From a checkpoint of a small waveform autoencoder: encoder arch jasper, batches of 64.
Rows from block 1 of the decoder, named by matrix and row number. Rows with one number belong to one channel. Each number is 128 + 32 x the weight over its row's rms, rounded and kept within 0 to 255. All counts start at 0. Numbers have three digits each. After the name is the row's rms in percent of the matrix's.
# convs0: first width-7 conv (decoder.mid.1.convs.0.weight, 256x256x7), inputs 16-31, a 7 kernel for each
# convs1: second width-7 conv (decoder.mid.1.convs.1.weight, 256x256x7, transposed), outputs 16-31, a 7 kernel for each
convs0.175 100:106101087161148127130068126116146102112144113112140145164138142118102150139098099116125101123103101125095155168120096102109065168054102129161124165100093091120115141177126129126140151119127110104114135096079093130117125167136124192133135148146111088090178157136128123130087098154125099121164150118145150088144157138097101116089114117150
convs0.176 099:225142075071082107120149125118131128131157146155188099152109121112104108101125076141188122129143108121128105155134141133110111137123175071109067078198162143122146125140128159125143113158167166095127110095110056120125099080089045071146146138125176115154184144100151123129105081112122141148074167081123103109085064050139122115127132081098
convs0.177 094:147146115119108104068189091046128068077080114173115146154130110101146116161139161151161127084130133108131137172222228179191163144140137105113095076086118097127100085096181129177154169169116108145143124119087093093133106140126136103095123157155192137122107174173136138168207097064103132137134130114149148166186135118153164182217192157128
convs0.178 102:108110124123113137183100130111122180154095082115133103144164196138103150140115132228092085047088101067116131163137127069111108095133136094119093112121123106132103081146097141154119132164184138181121138103083098092108154101135155185111124130126120172134128136130153120103123125109149124168149155139124135090120115157148151170186168154150
convs0.179 102:098131100107111089142164147124139145145136110121081139146126125136109102147125101107121145115115120127163147127115143102115100142114111134136144133094103074080090091070176123156103153148134071098089079100060130151099107108107082129185124135128120164107156150184128137153083149076114098138126118131117144103119125126118070088098130091142
convs0.180 102:144115088111063099044082115095106182130135102089141056163122153102148120101159136129101113125104070126075118101117127132121115099110103082141081125162131130134141143157138140104136135140160205132117165134122097126105123061096138094171172131154128158175146089118144101123139110134109124197145135161066095110107123079119116135127221157144
convs0.181 099:182111117149104175148089141083111161166148176157148112106142125097090102098119102131130149089093098097111171127160166131123095145104127114111135145180161157140130174146153144141155154128111218138124159158139104124132104120138127138156151147157143087102102123152121081086068092097121129151138120132115105110096105114136123107127122142138
convs0.182 097:114109103122101068107144119143147096093165126125150142130126161107143139135163157165080124135098098097104113091153173186195160063115098104135091102126086113107097112124117140111155152103190043104144137105117155142112170187150137142122154126166174173200116108140171149153139085099083108116118142089104143119171119136185119169172195171191
convs0.183 097:058084094060115108079183130136125097098130095119108132133125140124128132142146155148139113132158155101114098148116125154130126154098132125131099127120162133111133125140110126141124132162145003117120082090111097134156084120119122136141129128111163159098140151148165173105116092113156144124096143130130115114133130155177149116091131138189
convs0.184 100:066069121120115121073063068123134110146121077106128123145155189119119100134094092128109110104120144108131191163144155102082108100139113118150148078144152161151147164074113131144119176114105124160133117130068091152143132127127137164119137162172152134110173103141116132114123128132135079100099102126143120090116079103133152167147165176176
convs0.185 101:111134101117159154171087173125127131166205123105117120077166112089127105115117167113068130134107110145153148101148175150160122165091112161157167089065105144113166140131163153138141139137100126158169143194177222119104073085121143110164151139138136110149124127118133131110043171131138100126190146124111127122089143137165079135138100135119
convs0.186 089:069092111136134094078159104116156104079080105142117164175146110190132103140096150082096128066099106031080131111109106152153129148136086141145132132090082117128110104111137131165087115140126085105111118124110150157149106130136122112137100124100134147107141121137077105152063125113126096115179192112179151092127133192108128118109156126173
convs0.187 094:138113111100071097070096132113112114046138131115124123140067087137103163145156160143156137146133117136031115163147164164125196122108122117087105117068151129115135116164193130114096174156096096098090156060139071135100123085120133079071121091098165152116119117140153147123119125129095115162136100099091086105138121107138191170109167154184
convs1.175 110:172153156135143134112194176184153185198156095139117139140115209108117106131160105059180133108134111156106100105143171088112047133167143150149170152132151150157127124137168160183173135136112158138097076109152149081177114125170153109144128127139102144156135096108132118076086142160161129100161146065128108180158162161103175159182173180170
convs1.176 109:163197154141093131126108068055086063123121174097183143143146159092097134132135166147106122133150130126179090113098129112142078043122073103138130139146128121139106077128115139081134151156127162115139128111123166126088116143100095116053122054170117147128196133187138181141173123136116102151116134106111111140108086122102109127116104105075
convs1.177 089:180123110132100117133146089114113169167127155115146153171135112201160128101165141179204162156129142170144135126120089126123129147126137151192156144034067063131121137106152110137147138122112103128144149109144101130114138129136059117107131170154112152142147135155180125145093153100123092189147135134131136111168089128127140093095179164129
convs1.178 104:110118140145141150204148114141180155128145022117071162131160123177131140139072076191160144128178228113168140131154101108083115096067106121100133147110070079108159158137076125096105101121138096110155135204143158116129111161066103158140122159120167118129095143117114146119098100102078076135115114121129081138053082119107088090124098095197
convs1.179 101:154177160153141130144195169141124118094085095159107149193180215134160171120151119125138134145124129173129127166186089144176186170143119101106120142114173120120112120079210107173144114120110103161103115094102113139120134132127127136167104222105126130117153101100151103160215135150120157134127072121132138163144176139155210137158104180118
convs1.180 111:159140113095141160149161123099132077154159198137112142131107082200115150151109106131196158153147141140157107080125120143116110157143117118122136131134136116159144149167097153170136136147090158120124122129166155171157126166127123082164203169159141125130038160165155142127098122067121100108125110169128129147143119102136098082128156098142
convs1.181 107:107131145067125132144093090100103112113129155092116116126157141166130167158118118119114112123089108144123200190196138117162119152132164135150160155092144116108116127126154097135106132084085071090074082109097108056173128123130136114170122112152167126148095104145083103099106147101126112104132109165188132148127168088148161157167136109115
convs1.182 089:118141146152108148125069105113104141147145092101087069089041022132128134114119150105174143148152145153180091068099070140127159115090076122174091105092087092104101093103081122123103072067098090140152195149116180104143114090100098087107136124142102103098058131114110084138119099119091138187134130135129109098114123133063081066060121149137
convs1.183 097:176169154182132172156136151208165127166175114078135091164138166138170134117147154187089134108117139178145054133112104135120082117148099105166176121151143160147109075087181176155167146096148150164179102103124122172129139088106101096091119106134128172111219105092103171175146090215135117123157157098116107121145142139111178178164130152127
convs1.184 101:118121120133160153146140153149139154148160126155144118154163186163149163092130120105150110155177141169172180166163091095086098153117173086151126170155127108137137161089130156102101158125125175164144136109105077121125140110141072047122087094113125121132103132120129098117098126143109068134169172170181187139160142124188174152105111133136
convs1.185 113:116075158154189152166116089135130128078059079131140116111116063123074118109165151170129071113170154138124165146117153111195208145112110108110127020093123133114133123143199097143114175130104091102076143124119153119121107144170138125163147168085113100098094142126158127138238193057120162165130061101108142137174142107161155137167092169045
convs1.186 071:132140102144166192228113168184174178152153122078101129140141158124164154113158103130127149119131178153153129142165113189121157153128122093147143148114120104142126127132170174201130133155157112162120136099172200169149126075150138171131093141145157127103181189146118144164155079173156108121129091154153149126102099102089132140133155169128
convs1.187 088:138164144101096068155099141143127154139122171212115156106111140140145119156159147090162137144073189131131137116033060129115156107155158132110157170096092147088125110162171126166178095128082182127128131154143184144129128139129149145135146127146140122133172180145128157112104147119169107090112058171122117087144138111127135111134108071123